A small audio frame classifier, trained from scratch: held-out accuracy 98%.
Rows from block 2 of a small audio frame classifier, named by matrix and row number. Rows with one number belong to one neuron. Each number is 500 + 50 x the weight over its row's rms, rounded and kept within 0 to 999. All counts start at 0. Numbers have three digits each.
After each neuron's rows are labels from the 100 clips, of 14848, where the neuron reaches its largest size: "responds to" is what is common among them. Only what is clearly more common there than usual is listed. The data: two synthetic voices taking turns or overlapping, over music, noise or silence. In brackets: how many of the 100.
# gate: MLP gate (model.blocks.2.mlp.gate.weight, 768x192), inputs 0-95
# fc1: MLP up (model.blocks.2.mlp.fc1.weight, 768x192), inputs 0-95
# fc2: MLP down (model.blocks.2.mlp.fc2.weight, 192x768, transposed), outputs 0-95

gate.396:506442562552489491455396481470562399572456492525464505507544521546536479464504574382556503616525455522509555492484483433486474514505567502536558565454539573411555485433548479520397376543552488500468465593466518541507424447503585462482508555489490404475524518437488570484550505496531537508
fc1.396:497374531561477454452460488516548475502548516539462499550478548530483570471596504625429588577531498509504485511517516457500490505427473499459529481521566505495538476521433562362458374561438525476577593520394469503463409364581584536449586464382466509531525461443521465488562415443509477474
fc2.396:526431502519496515441525488501453499531468512507489450505540516565474556531451485585456560501583399529420469467567410612437596451482524452523515459482469421515441589534550606422547451528463471521511470551470484551460445534521518532479569383444516444534565533609475505485505426483413549484
responds to: deep voice (88); first voice: deep voice (64)

gate.228:473412503422492525538531486463567487579507504482616591473408585558513380492498543472494449676513548502452428530501503545525508499461520454471476550504543493527494572458525588480538526482460471524534467349479464465495531496507506492492598523486505525427481622478562565525460537494405497526
fc1.228:557549473421502565556507492499543471558546569537563550434462549568465434494511524582514462557544487505432585471564604508507481476434561473414547457495568508542469587497438451496452535502481511513547504423343600513518538519538520495557537519508517524429524553360487598448589502417464578446
fc2.228:536461425468443566483482472406545478532499574509548558514494461541582541503461483616480421484588480430453509457508568419425403472530548469544610430436559533556547503487468442570501490523565565605419498494420566555461465478516574451504485509556539461465532498477432512432552544517593523550
responds to: deep voice (100); first voice: deep voice (70); second voice: deep voice (48)

gate.106:505523557485400461519449456599415499520607515502440641438527524494475592472512428480487485493492486538481524469559517482485466564526501586569479445536554440504498534532454510571501518418533549472467529475550448414525453439436476453456408541463527468553467556407531480428422576560451445464
fc1.106:501498572447442424549517536547440456481488519492400569421542561493552600414456448482499489470488456507491497465558505465521464628561480580588486481521514433480480551493481515628569627380481521503459488441565467540475468512477503492465501506523486492428446545538516534474451528577408512412
fc2.106:488519475555490518455553463404515391513442441497493481587424446414560536568499563499482518543468527447489456463505480557517446447499525463435489443520483528487518522434491511479498551559515509599602452571434575569637583561543530485480492524468416517403556475451551513464554524569598522438
responds to: white noise (61); quiet level (60)

gate.229:505503488507549484485487490605566478480470443503507488466519525486505467415445498541481464492539628571417515502500627619534482486494445464500589506560501489397498538557525519505407569481505483554493363460524473570432489470443482601531478479492559456405523564549587496473478497508505544552
fc1.229:485501514483545504476450402551525514362496420523569446607477484446518523445389537542540556517447577513416547496465555601515498453530480504504516547559455526433528474500477487517512506435498456507481414433538446551482454480464473626547486420489592468341484548421581506540513471548533541515
fc2.229:469450417505524567526611449493451524474416457613543531525377443599529577473448518502548543492446454463553437453422473505520592433595540587483527526518466585492473500534534460448509476476430502507542573503510526492507504581568499479517458505398519496434544420462452520572552575485450526505
responds to: background: everyday noise (97); applause (38); engine (32)

gate.333:528486466519480419457525459477580476371542519569505553475479523521494582410534536453484483504527532485470534474520511512563461461525465487430485594477500474516567557638471524513394486489486490451498447476536473425592497724514513518510518427485531465453505543527564587471492441471457521522
fc1.333:506459521541508535432504489542452520527512509462511493525545477503485484517509560450382514479530506542460381515485570551482621541473510568447514513555504542492499444472526524503548471507523460577534561509465551514462476384508499497538521483459429505532434591521382493455458537542540442551
fc2.333:477554502471519506518543483530495509487606555538535553470488458478568576462481486453420504545469531481440512507448524545469506459553464493380405571497685546478457545504535528544566555461523529491500431440576466415530513551664486549451568518489371506434530466541483549453486421416500547522
responds to: deep voice (67); second voice: deep voice (41)

gate.733:447484512488498472507508582493504423525517537546461506421489506545505438535580535475491501576567577587531539477552460445490459523551514496450497489468514462565498520430525547503515559474474396517576447511608562557465486519409543485526578503520534536468426546546507504566472411492511508413
fc1.733:544474513568466378504585511557422522536605529471544499529530477423604469515385430542571464476536454467492483451426522516521476404449487571550517561495533521494589493545480488440528518552453535538516552556545494499475444543510416480438440493462461463531507511629520466512399630561494483598
fc2.733:447470507501502414472556533491461479524575567481478496539477489485552457629487456496511516534540549490578488492553457609540440496420498532521536539466593436506532566447457482464518539585449492540569480540517590509503480566369394480466567464432495549473479557529531464539472452550468484476
responds to: deep voice (93); second voice: deep voice (64); first voice: deep voice (61); clipping (25)

gate.149:576488438517596501512544564542593414497507555451489661505350434490512564545483476505539509518506474454451464607557546578506502505520481495528559482521576436502496465490369401476380491460469451472519510533450471493477506450460605491443502474599520405509414495531521519420647503452412507433
fc1.149:531502484552522587549426511556376479446514496583495372516550611550511508444510503469517470531441528552551461448519477437540496515406594506487464535465464493541525541538552471401561480529469501501597463503557462543460591506490470459530438499395519554377518528519562470485417579493569512584
fc2.149:595486501576670522486460593529495482514548524482499508570430492530503533443462496443561508444437503494470488530513518517504508448486547511514525452591567429530489567482494513493383429555477464571577477474492492509476568577405561458477474511580527433372429550530575373462476555519410531481
responds to: child-like voice (81); second voice: child-like voice (58); muffled (low-pass) (32)

gate.701:414568442466514471400510550462490535545448453532467447419517504443551439634533571592490527519593499441591433443420503481611565459511528552508450549510407560561444459527461529445492472524479537488443453478507600498519602618586553503485567466510490560434484450516467470522487506538548518484
fc1.701:578432503483449474566515494494449477486581467484486573512505500553427579418523431456531434503407492537412570486530490489488405528495429478536535484534609482442525510452509474560466570521534464563487580478435449538510478477482428454548471560468517442609471560529465482482464485493432459542
fc2.701:526470470577572538524520440555552501465513466415511500521469514606392466434476476426572565460483429479389591553534497526480520548432543510471577467422507441551507523506524494505491583476448499422498414518582567464503366424392445420502527468481576541537466597539523525505439514472470430533
responds to: music (74)

gate.292:480525429512517445523532453502539464512527433448479410426503635545571491624535489507495482486547437491501369403481524586532531475597583476420544544390478438448449451517454565477462466489487538528522567557492502470596539506493489608539440466476485484479435513423506547508518530484512560546
fc1.292:596479482514551489534487499458503489485431457444406475513447528550476410550529558490520470494499510576536381555516450504444498525554487453567481515456429450540522490487422565524484518488514492502487486427539467534464436489524427509557525589528520520506443641456563564473442568522499583460
fc2.292:539463447561527613481468572412502526499419515400454551599456448507490468574484550534538511456512536480514464564601450456541552504449521550565489491477410508451611510431487567511526491470522469393504481435526485466449388556497435456433560578534567549476479543512528528549465456513479597432
responds to: background: everyday noise (71); rain (37)

gate.741:489441518488509476523512488477453416518468528530581543452424500526542560481579511424442489465516538487475489494511370481511621412484515556519528593497535467435437580612488463483532447416582490460544562481512518465431496490568464569454513530518532536558464465476485473515557490420443518423
fc1.741:507565553458468489574497496493493506497482509533535525503389505475548540477424492453369576491464522474521502532547463485433549450525462474502458585407527427496401532560586464536577501547538521461551550547509614493598455509587430475398464502511483543505507440493406484492653503477507548407
fc2.741:538451539398456465515516578510536528447448619549527527573446560502539453500439528468427556516549464515526575583529513476469518488521474414478466487466440505495491430409477452472510511594552502469540529508460601493604430509575486511471527589479455500525537460592418477508541515544534553476
responds to: high voice (97); first voice: high voice (70); second voice: high voice (50)

gate.223:392537517473465479525598526495442521495544574549492512524475546497439500449614493400494516524515548438440545492514468475520545489460519464448564482492447544411473546461495457556517491529597539463661437548463521529439600505491537504473520467525452522538522530429518535380511580588517579483
fc1.223:567450509533499527508414482565480502451434671603452414479489511505465462552524508525472527536584500443465462451518506561463479490449453466512577589519486536474494563544568495413612484482474508534461388556494561500554442489466491500508529457590481515555545570510447534505539576491479348528
fc2.223:609529570481579537483544497509605494486437481364478487492489403493539526440458477505526428479499449421486544548496535467491565554546448521482519519545536495603428388525556519477529503475486444423392546495498551507562533450525393484545482571494592482385465462553450472449500518482480526536
responds to: thin (high-pass) (32)

gate.50:493516434432597515538502558455529542532505496574455499498479477508508591556573456501536521502555538515459441491475528442553443539480533534527368470564600515366496547494497493478465529483495456434527536567490342571537497469500541484437519533492591521486497448501458597533455601542574467410
fc1.50:503526521523481493492435475467523433522536504398568493535526572440473453432495545504465512479455463459511511522550550541467526516502428517470644529473452450562550428536493534531504444471551550585538439380471643438511425567452418567478572468486447499506470524458578432499485462398465528535
fc2.50:467485494545572509591436600464526500435479485569603474578595462510405568563463442566504593453532478528478512515534575425494497534533479574528528517474551439473641543423525548484508541469503572430529540524573552582516504485449490518400572535521478553513512476442438543570505474517525428458
responds to: thin (high-pass) (30); white noise (28)

gate.274:417482563476464505597537569545507432429609420521506430576526419439513547516508521590502537557463501489495493562479429508435463540544504505489469453484500502459517512529451579511291546504432544516465501573470467519452539446520581415515579509485506560513390505513483496464541485489520535429
fc1.274:542518500452563455526516538533505515449573495547554449494483442492524558550448534574448603554482510547548476514580537529503480434543513420520507487470430526480532513515414431510396539553350401514483552475443483522553510457408591487561509451412406513502525518488489533488483529482488567430
fc2.274:631467452481529534449386492478564510498420474522527599427400556537516496484526467469486536549501469520493486471558498472618446451463500390517596580454527548517487405528496448488583395491460424491484483462475503424507494492467482602458527471526411374496567460504449472464505430516559526503
responds to: music (73); child-like voice (68)

gate.359:510509440487552531395484438522547514621501481541492581481426464449414424479547543349584546533506459479503448522465434497567524525492458580487425534477450525425580466503523470500557481439473461512552454517472529423466513535446501481462533486522519545540500436440504517591463548569483481533
fc1.359:519473513483521533542511499504430483480479452460572468570610578493551583409466526601488529516488495541524506497488506505533488496524471427448419441466522399454561521508455578527454585584568480446452541551569445536518469483519515504501448522491479512431474517577423530469500535420602510495
fc2.359:517483468472592527470474483573521530535488418522564561584518545536467535480494508369600536531478518451530540523431517453493488531580467485483417479467540504415556472542492475531536459432551394472554487470530461500464531491464532433542469478535594545521439519559502493532441607382591498516
responds to: overlap (84)

gate.176:486457504565438595526473497532537416487528572472551487436556537541476477521494453506515466553512539480459531485469529451565442480494493484504493577446578478508430544487467476553460577468526480442549571423476548386454616528460506383443491392528484434455514620510544493503463508470526517475
fc1.176:558517569493501461483499567552429520487469538553409457529553410471542529444468459493339511530463488450569448453474464557502590518528517509530519462502489427501488484534511552557564448568445517494453510558576469557574436421529486580493462541473581562540561362482415514466514503514432518519
fc2.176:535496518534466526499474483571464473490594538487411456555503500521447588543561539459413570548451537464546440452526493573531587461447437470432475486499521392511449473532483548490594584543495442457512545491521434488622494535495472525510577574594475414502475502412477485490464448446478488411
responds to: deep voice (100); background: none (69); first voice: deep voice (57); second voice: deep voice (47)

gate.437:476450526414526510608554465517457415499553532463440570488533470517523531459522491451436452488593496460502464431472494548412516570480484502464509556422408550560517528426505571544479466425478535534537556473427520526428560614521469472533494470540483493551604637465525539490516401455479515516
fc1.437:540483499516460477510432506436482478629466507535528448489453378571516496516455546495493535521459506466521518524474502437476585484564581497554417514464407474557530346429503460562541427574489486509494475588541421523500535497495375518551470533550512557561507509514458469503490602490576491497
fc2.437:530508512541484470504428473459478509549453523500487472508459393581525493477482534509527498526437519477525576546420528454506596489564616504563410547487385443525567366449462424547498425564502513465519492535555455474507491458444406524533560481472544514536525506537444512481497604508577448499
responds to: background: everyday noise (74)

gate.498:505417445502524431482516519514440475533492431468567450525531537521493471521497522595557600451544451503529510539438609462530451519540455525573437397549506462421460569477449503545457513552477501493493472551530484558464486410468526571551504459525478517482600443516563443423561449532530510474
fc1.498:561452453471467407397481479526456517475480446530512382483552461478483543498480462578502493498504449410534529516497541482478442437533439561462473450561483555358470462479458562503490541505495499409549415582539488533418592469519535540520518482516496585466654454495534457439590460476550431484
fc2.498:500575583490524524477449532429464569362493507541439439585452581491536518513534550490511422533459564527467543486478399546527552442523603495498484542387436536581434501499448440510493488479530460487563484477458545494571466467542573446576495527476574391540531503552479544516527553431506514430
responds to: background: everyday noise (100); fire crackling (30)

gate.283:539578485397524510486461440538510487468471476496410473515449441503498471462547529531473527559548489477556424490543440539615447391590482525526463519475527430499483493513583460528456535591536530583512583528404543536586536552503525539597498486510589478451526503451577519603526480542494502493
fc1.283:538482519548402583459513510483529495513428597522560466555497546461431514514443530502501552437499398524502477482549507463426533544506384433451485542435481587511548537544435463435521481406459467456531460463484478461529494546513491490455509497506469488565564571515433577415491453542463451533
fc2.283:486521429459502548524573474468463501528481492531485505508475548414463504475380552466469451564523597463518526521561524556583520454503513481547531588542502601465529514435534479519503472542581514560472506442432432455528515579545568571604604435486531499550454536488531498503520556532482489571
responds to: background: everyday noise (63)

gate.474:478541412514587537519526444586468421535497524526495563461440504565459553433477540572464504468505554467552523448447527550537410639531517486440431483512481505472454491465420451476519528555458517423458488506519567452466423558488446550570565505494481533475495399533488484479446513517499530618
fc1.474:568430537519343527407470510428567530429515541500533515642502488536532527553434448501550509443500414585444439488528476539526540374473574575529551505470473544534604525500541452512428521407567453498593451483462448546464535421473490496485385508522498543473479494540473538444531465517460515475
fc2.474:542394495589493538467500465499507462473506483456443576511475511546469541489429549418503501496500487573523469470454466632501485536552528540554387496494517502441596557388404504504437539502613473512539485383472402478442495461513497526524426444521412453497472459576486502386498474551437485524
responds to: child-like voice (91); first voice: child-like voice (66)

gate.723:407504532514429572423542513602570477496445583503512559469521482509433439528412492418539441546574579546460460602468475502482505537467493487590513518477461489507476516533568474544506493475550515405582541583502477536473504422513497485490517460430560536464415454512472571532518581519455509536
fc1.723:513554506550523524394518467507534501570440463431515545483487546545529482518451480492516468574464510497472486682571477407559466465478462483569542492347537577515474517456507489459464468398450518448601531519452505447566521521505499542471452567424524506433500445553389527503463465483526554500
fc2.723:573560515494555496540560485460553437471518411451446472557459523543538515514483470412419501517490512478546487469534552499476469433463521481424540529430534622454389510489481551421472486401436539578597501457571457455505446618516503560442482535551516532604524499482505567519476492411582519372
responds to: thin (high-pass) (38)

gate.249:430489492501521436463554479470475564554482492525448620494492482471454534535470582472417569373463460525505489553482495566428478417478482525517540498521537489441523510505609485625463489517535406458464536602534599531502524519519473410541467450513573611421569358432566564567394512495488482437
fc1.249:473458564540495457492490487436425606550455439493446554539475499518446566522439522516471581448570425443502513539529500536397469499506432487498536517530499508411557512481545496467604476498516591514387514540440511568506508490481469460459530586495539591454623450482475537503504504518501563427
fc2.249:569424605466449546480463516494499571457454458527485503471453518504477410511434548501588498549627513430454598497525565472503401543492470533469560517461461522431555593357417467412544466498499613479500514495408469515493460564432510512452589561449480436539552543514430483517613488568488547495
responds to: high voice (98); first voice: high voice (80); second voice: high voice (55)

gate.398:521447543423480480470520448529565477521475504530498569529484579515494585516528483554354502517570544469428524468501482479437493513564584493552395447404489499579560508483479507528536513463389453466448456404456608452525486458509449532505613510543476549449532563482499500628544455500391529418
fc1.398:490497442435576543438408453512562532465494456595434576457404465512552523505463464398490559473528491539530501482461645526513489489476536496442444470469417571458418469526453515461570410518536625494526479552539522565516424388426539487482451448501554430571547517463497447395521519491483431535
fc2.398:528486460514565589466528460434431491401401502506466527477518531528414591506528529457461527481584503504539408524531565511511448508429594547511399444520466464398458487477515528474535503517518500474554509410559471507547410482488508497511504471413378606443582503493501432483489450521463427616
responds to: deep voice (100); first voice: deep voice (67); second voice: deep voice (50)

gate.221:439543568538588521440573534580450532478598542434521545593538533538496437444443515520473475603553466479533525563536503508441554546573515478525477427492502611477522511515519538446509545705478508547488477445482512463580523512409487539486493540489480520507451554522441466468466412393496544497
fc1.221:518424482494398329533486477466516503413523485473534486433538489499465524522524543424505449490456533486484437521427518500468441458516452495537517478483533479626488536523506465491561473344517556493525550525480513492470539510574446539451535495454582454503507471455516480485532466576594446495
fc2.221:509420463568503424456503543543471484515584460448500520517455473520610447484465555491409460493487544469525462544547494540485485505493509532461453518578562642434499581428516457614577521531473429539522507483341431483577529546551467468453544482518516459515498505444502458416456402397549520532
responds to: high voice (78); second voice: high voice (40)

gate.708:485510508558470541510447556375589438511491446495508503557495521668519480536565558470514627436514476470467401442480469539507505541548567464509463563487561539563437577451502561489480470525525440479634501485564477498449377569509409571467526495474504455513566538558524511531583559446438476534
fc1.708:510450454453490544497478467402547443505531449559505522517604530525448515561491537652514505516520427503437467450428472514627500499496398499434556556449501452426577474514474478452414544530500435466555438554425537498460514466500430588492578473508485478472438433465419530583495447475558469616
fc2.708:478529489492504580552521491399517430491546421536537462521588546529462594589461515580438555464533402477410454430442473544570503451484441528443456571410485438469473456478518487474492517552474460533516431495484454576498571535472361618497458463449539415468522490507447538524478511482550500596
responds to: child-like voice (67)

gate.705:540478486466477564496489501496492415493526516504462504407438562531474406552543554528528505515372500467533476452498485457486499521524558481428470438563545552412597556530530434511441533538463589479485632523526475491526507484501488461469545523518487481502532489532534539473426475509470459495
fc1.705:540491525515484572497573445489528577474534530517478465484555439565468508424439518454527456527465532437413508507446533649455412551438458538492455579452462506533420481490542589518499540418515517547582462429436408479499563537579464532468516510437543534489460482437513451519476474482569504400
fc2.705:421491438488556509472605549543460461487538403496450537452583512488414449455536599517506451574437498545486473460525412471517568516568443471530571537593496486500512515435543530489418520506526479457498538439487419461547555544542531530558493571455496519570569474492489423469438501513528405485
responds to: high voice (68)

gate.388:537519489530487488487448524498471464457516536523425489593462440536507442532545516427486482522457470549456621554599458455460463541540494482491545483490488489605510530393499516479558547492603485554432502511488520514544486441424457468591536590440436488548427421399454454522412539500572530564
fc1.388:536589503444517512582536458498490437473518548513454483562433461458499517540463532497443460445418509545495589483626465373426465528468461574472522533573532452494451464474491484495557551561578443492424461419583454511536531485368427452500544523560493544504497458461513542576441498463480520494
fc2.388:551468444513576475491548462519441520471516439575509523506485470387542621535454401559521491601496514480540410455481479461513416433501451391520525425516444534520557549535500518555506438495473434532487560512428457583541441461545528496449404535508518507462436500488534522499562529490404475513
responds to: music (99); second voice: none (45)

gate.743:474473483525521524552497616481484546465554455513562477533536453499485435324532531490589551516495535481542432594448395413430548477564461528503463544506508491467474492437459449514495430524562407456489543531463485498521571544548499492533533473611524534472489613514539531562518475552432590481
fc1.743:479486568430508498504548519494423460506465481513429525388416514466487486662566589458431398469492506479448489406529538520594456485405489538485539426461513541550517535565589544460541527521510553598481485489487530464490430495508501519526488557523467494439487508453578442521495475471494382567
fc2.743:508493464503466494523536540469420458466519477454506493447578410514526473478532437500477500510466583493489401502490462514510564472448501530610499538563512509486448515537493470478495459399512522452465637489473555460580536479505516543488506504562520552468532504492599548531570551606496510529
responds to: overlap (77)

gate.163:536484517457490483580464402630552495464455552491389486477463530556466523454478555575499535509448567524491522455511474495401431605459511504482452465498512585522477411510443492424511466547542539518474513499487564442461493557469491540542492505486525576470545460541501444576495500426474539567
fc1.163:490599523523527462402512429422558462511488492505442500488445511477580439505442430561589503556557394526543486489525521574463558466510476481548513570552462576529516553476460437533494505454537468445481539540487392564502522530511484445447495504543481407461524480525502466427487437566506446406
fc2.163:518490447524547529571406347562462456503411502404467462473499522543539505465441562497498521547496527514470512568555534477434427502466537481507491512498521463505509516499433506510420503503611539525508579449469450520533517551443482502518487515536482604553576500489479421405489516478372547518
responds to: thin (high-pass) (36)

gate.109:601482553463458377478449530559539369533472490585505541537536493488496482473587532548509483433455577604478516484528477515625463533487514532466500513550509493497411466500521551540510510492490660525529503548382551462531490557532499587516567506384484461487498521461549407432503446584516470547
fc1.109:410420454556530564472520422503507667582487489371471523489452588503455508442434459487480537496517483465501479507494444463441507539496471464579446586487474490510607488384444547477516553521511358527426527470596390480441497459483492465542403554559574556521479453519486554520511521339443528511
fc2.109:485512543561520432453470490602647538546485439542487575471467509490425465498504458489475537471426507530488456516573409454578473445458437595552423565583480553596490527503485485502504510492495596605436491487551438534444526481449496537536529474396467528527395407524460536396516432493511561519
responds to: overlap (87); muffled (low-pass) (46)

gate.92:613448494539406404504457450452429504451521611489505491483444433518561489497546526588477541484548533504436580499486482495423560470443597442521432523455515480501492516488541450501510498432443556456450517575485621460538471505552574576565593583431609518548530490509547555454433495518532506496
fc1.92:544502445441462388529569476477496482490527558531480485462507457609495484481572521462466546410486460544493646485438452483561556494457535452435600474546479457545565469551441509410533408443552585486518556566505527422581486476516523569467538518427505574542516503454533482451546395527563506490
fc2.92:541561621483580532465567439471455486475502547507405463526567527620396514597475453477466421504507508568581535466433458506539532508503520386570487462511503546540498473519511523357477487451566644490457514535487535541522536529528488520437484462447481446472528497469493552568493442592473506523
responds to: overlap (85)

gate.273:473500538507514475545376571540446581502577555629496506418497518461552508487538475412513431470446462513440452553400490481513516502569596477523484461475438470535511513526538490461495532453518515525515499522500447496497476488556614460539463522513561495412409592532521481431409615489467472474
fc1.273:584487550487507433551472465495574505498499526490679519466540362468495392426555391563541464452583442526494509483569455437460375502437483525520662521537568549605470493468440502466463473527548514566538510576438531472458510556517463559582493504467517465522537489452414423471574475465587487532
fc2.273:502506475566509603589481456476399463488515539542524437480525530435574557582443536483459464533457468468520520504479433555538577501434491539559445501612433425484541502507444487440453582541434506558451546515524581414505440547546506623518583475499389523422457557497557553516488450443452514524
responds to: music (89)

gate.413:491616501570459573470367478464525502531543551473486498506511563517554511454493487546363461578505525434492518534475488486504417456424587551446429477482352643507499529526630485523458462518496513469530521525492436498570573477485478565404466611493442527432470531460408418510480514427510471495
fc1.413:508481408505448559547397395564468538475628448481481468607458576514514532507585511501495517564430568412440439457515598551519457433501465507491410455420518515444468528441610480412461522525483551549490538500535447502462584405472432519398484488483553538528531478388441463429462471438506492544
fc2.413:491461419512507502501425397557502449475523483455589527504473459475476450533524520449587531600505433487440436488527561464537557491598458511537600437538545472446439486378530501341492541493538536489436493549535478489481485433528447505447501443541614477573430467506550492458472437593529491508
responds to: high voice (74); second voice: high voice (44); clipping (41)

gate.424:557545629407437449475493501526526515421564450523400473555490500574511514452578452466581479451448523466533443534541447533444436502445571487473502540523508512520468511479395461485505564428456496482487527509446551504524382414477472596478519518447438428465491407498446482369533441478491493601
fc1.424:411437474487459528527506503527521483424424550475611571470522460422414556510496561391558546569512519490517573477437561514416414579556498437383477502534523497490539555494567460513543504486561516541449491477495401627526561454464475510451505456500448543459509525491518420499523513491460499553
fc2.424:621563552566468498542520543512445415485394521504465503452534428516484474561547466550418522562499546497459533369384532387562450452460510531556516370419522487458421449567489616569447520619494518531479552578554509472492581573527543528466430515506497501536537424557537541513475560409567455424
responds to: child-like voice (91); first voice: child-like voice (64); second voice: child-like voice (58)

gate.326:449416485549502465400447552620554451476449472519492495504508485532584479456456552407486562565518494503563495516408524464553538535427539535558630552495499601552484449489427581479423448517546541500556527583545511506489461528431514506539445515450532488534477569542568499511526446442532485466
fc1.326:490351492546516431427475543602502447542468532541469495510446468545526555460523469398426573522445540502521508652446515505483512538481495561545555507538543527486494510509409619524469433566492517485537519496473524515448481406444473501462506519458493482492481617550619529481453504439520419424
fc2.326:513370505598531423455536546589488522546517478523425493491484487540531507527479495429433534483444506488495520587497509658500585571485558547518534460488528501504482623497468518547538480500494445408521484541468552510444442486454484494434577445504524496445506570613591556506526445421500470507
responds to: overlap (75)

gate.419:414449619457407472427390515469581468582500484478535458417530581465580527632472509603566509515481480519492574452485512542475485449461427427522517437494533457511491440448538526546527492568558513493453512516511544441425505534452383437415486551528458501453469504504531560415545504457496530604
fc1.419:524590432545520482490595562446480489498580451519574503527433436458397565521495528509454502412461523531484427530530482565489421548507471555487509517615479481463517442520444516490524462503428593468473513489525406530535425504517565540517521481439578437488445518593500391500442519459532526440
fc2.419:499427579414475478426448488576497517503526503410512514443482580483580434559472505517521442480422395552437562493521478612485505478431483448529496386473558476507441505485478533455574508510501500534494476584534523491430528536489476459565443499546516512425460589427418511539535503516448595583
responds to: deep voice (83); first voice: deep voice (53); second voice: deep voice (42)

gate.167:466533484501523527550568585439379481511468484494556480542463518440520553467527470538553477441507553573489493479501434476456517484501572503558500470518443535420410566459522537536496575380540459506556519557456442501445515514450494482637482635501503504523518548478451439477533611489483578511
fc1.167:563482516477514471462503428467561443458493483442503557400500560527492395471528522558484494438514471426521470485408542505500541461536491437531557523431503449608568472482511488458466493443501515455535508450588589416515454580489440465433469505430519490470567450479500548474544463531524422529
fc2.167:482457545522494590522561577504516447530443565453518428461512521509418556504504465521442437454446503623486463613423469489556612606553538531530564420476529463426479494417543479451536545491563569514504559526580553472460559444408493431542513621442453469407463524428531523503578470518586415528
responds to: background: everyday noise (83); waves (32)

gate.594:474442476470472526437480536555534518387452538526570542488517482589452406580490541529445469476464556519459428457434524535528598553549549520519556589531427560496502594545517493498467476526528522490504463546516535587434482464420397485539502558548543445466462516526462471471481525433473510577
fc1.594:522534473547500552486558498564462515445476483620483543488569486413514517450454476500469560540486501546510527513588468448529450580529565505549498433466519529520444487535448540502465523494478465472557543515541442507522542514485540535462349517361523497469569468490557621398524427500514528577
fc2.594:499529551406497506472490439504557530568451527584506500485525431553409503546467584473513476567498536522443611491511545606458506477448492448483474526546548515447500492475452545510471557504458493532512450491439405469489468604499536419549432509496488485441491613518535425504509465469426584557
responds to: high voice (77); first voice: high voice (61)

gate.118:453550533619485431498462522534496519481490460453460437511498487513508367471508428426471486585584459498579468485530515552411525604518490537556577485439528579496551537516498512515537477512498529505450537462448500521589507502545514410481577525588410465516493541565516504456571508529523494456
fc1.118:525474496507615630493538451537475537524484485445494438526511407530512468481535472439464550539514530517503362457451497551499461483475489494583434404527418562407448598526539598557540541503543567598507433529555593461484518531520450484442413468631525483452525574531520405510458501500401611551
fc2.118:573445499486550500492473544577503492438476444509432471538497376511520437487576453433450521602487545517502417419484471495569390520505459495500482418514495590462504531552458597577517519446484526569493529518452627504537510510488518474497545512645412500511517516489562467476549470523499538522
responds to: child-like voice (97); first voice: child-like voice (66); background: none (63); second voice: child-like voice (53)

gate.25:505471470485516598517471418530510422648430557465515549455515472480530435484462504458486434530459482432562467448548432523471423596441514576483461434587450538547413534524543456487526558486576529464527558464528498445427468613545594448531442472491577491446528479517466533509479490468463504520
fc1.25:517557485515514568371412381544435437529483425519465494541543498506501456565519540547505517495496568515485461529483455538569551553504469517476552532461511475488540469459474476548430479483511471482524522492534510424491421605620513515492509468500405477552497468440564508548447452534510448468
fc2.25:543546542570516583550494482508430521430526476498553491489462541563521484533478498542493465457511529486525398513460387534498494556438469470458521578469462522540492577536533494585489430516558364522492507406455537559496486500499562449496424462473443442575495507490547526495424510501439561443
responds to: thin (high-pass) (29)

gate.128:451459469433526582567480476522413530488453438539464503484514464511516555518577608438543431441433412445514470506457472554527543453454468554511443526430509490456464496566461508474542462525627423526511500506487585482462461504506531510476433640629503623560551459433422520422592502485552451486
fc1.128:487500472425499497558507450483471601542537527537496543460443526527472440528494476591468529436395465362517486521487511585445552459508469512482458510372539522433460462475574398477532529477613575475437557464447511573492593494543472542566480593464498514466525465411420500465550558435583557395
fc2.128:491451487499389495486467535504523597546500579456577517547439514538478467585448566461566395526584402500515459470551485479442540508439512446564533524548450481463484489495485493455459548517503604509477472465465536485538419472431515516604475492460422501485505450581481483635486525484491555524
responds to: high voice (98); first voice: high voice (73); second voice: high voice (56)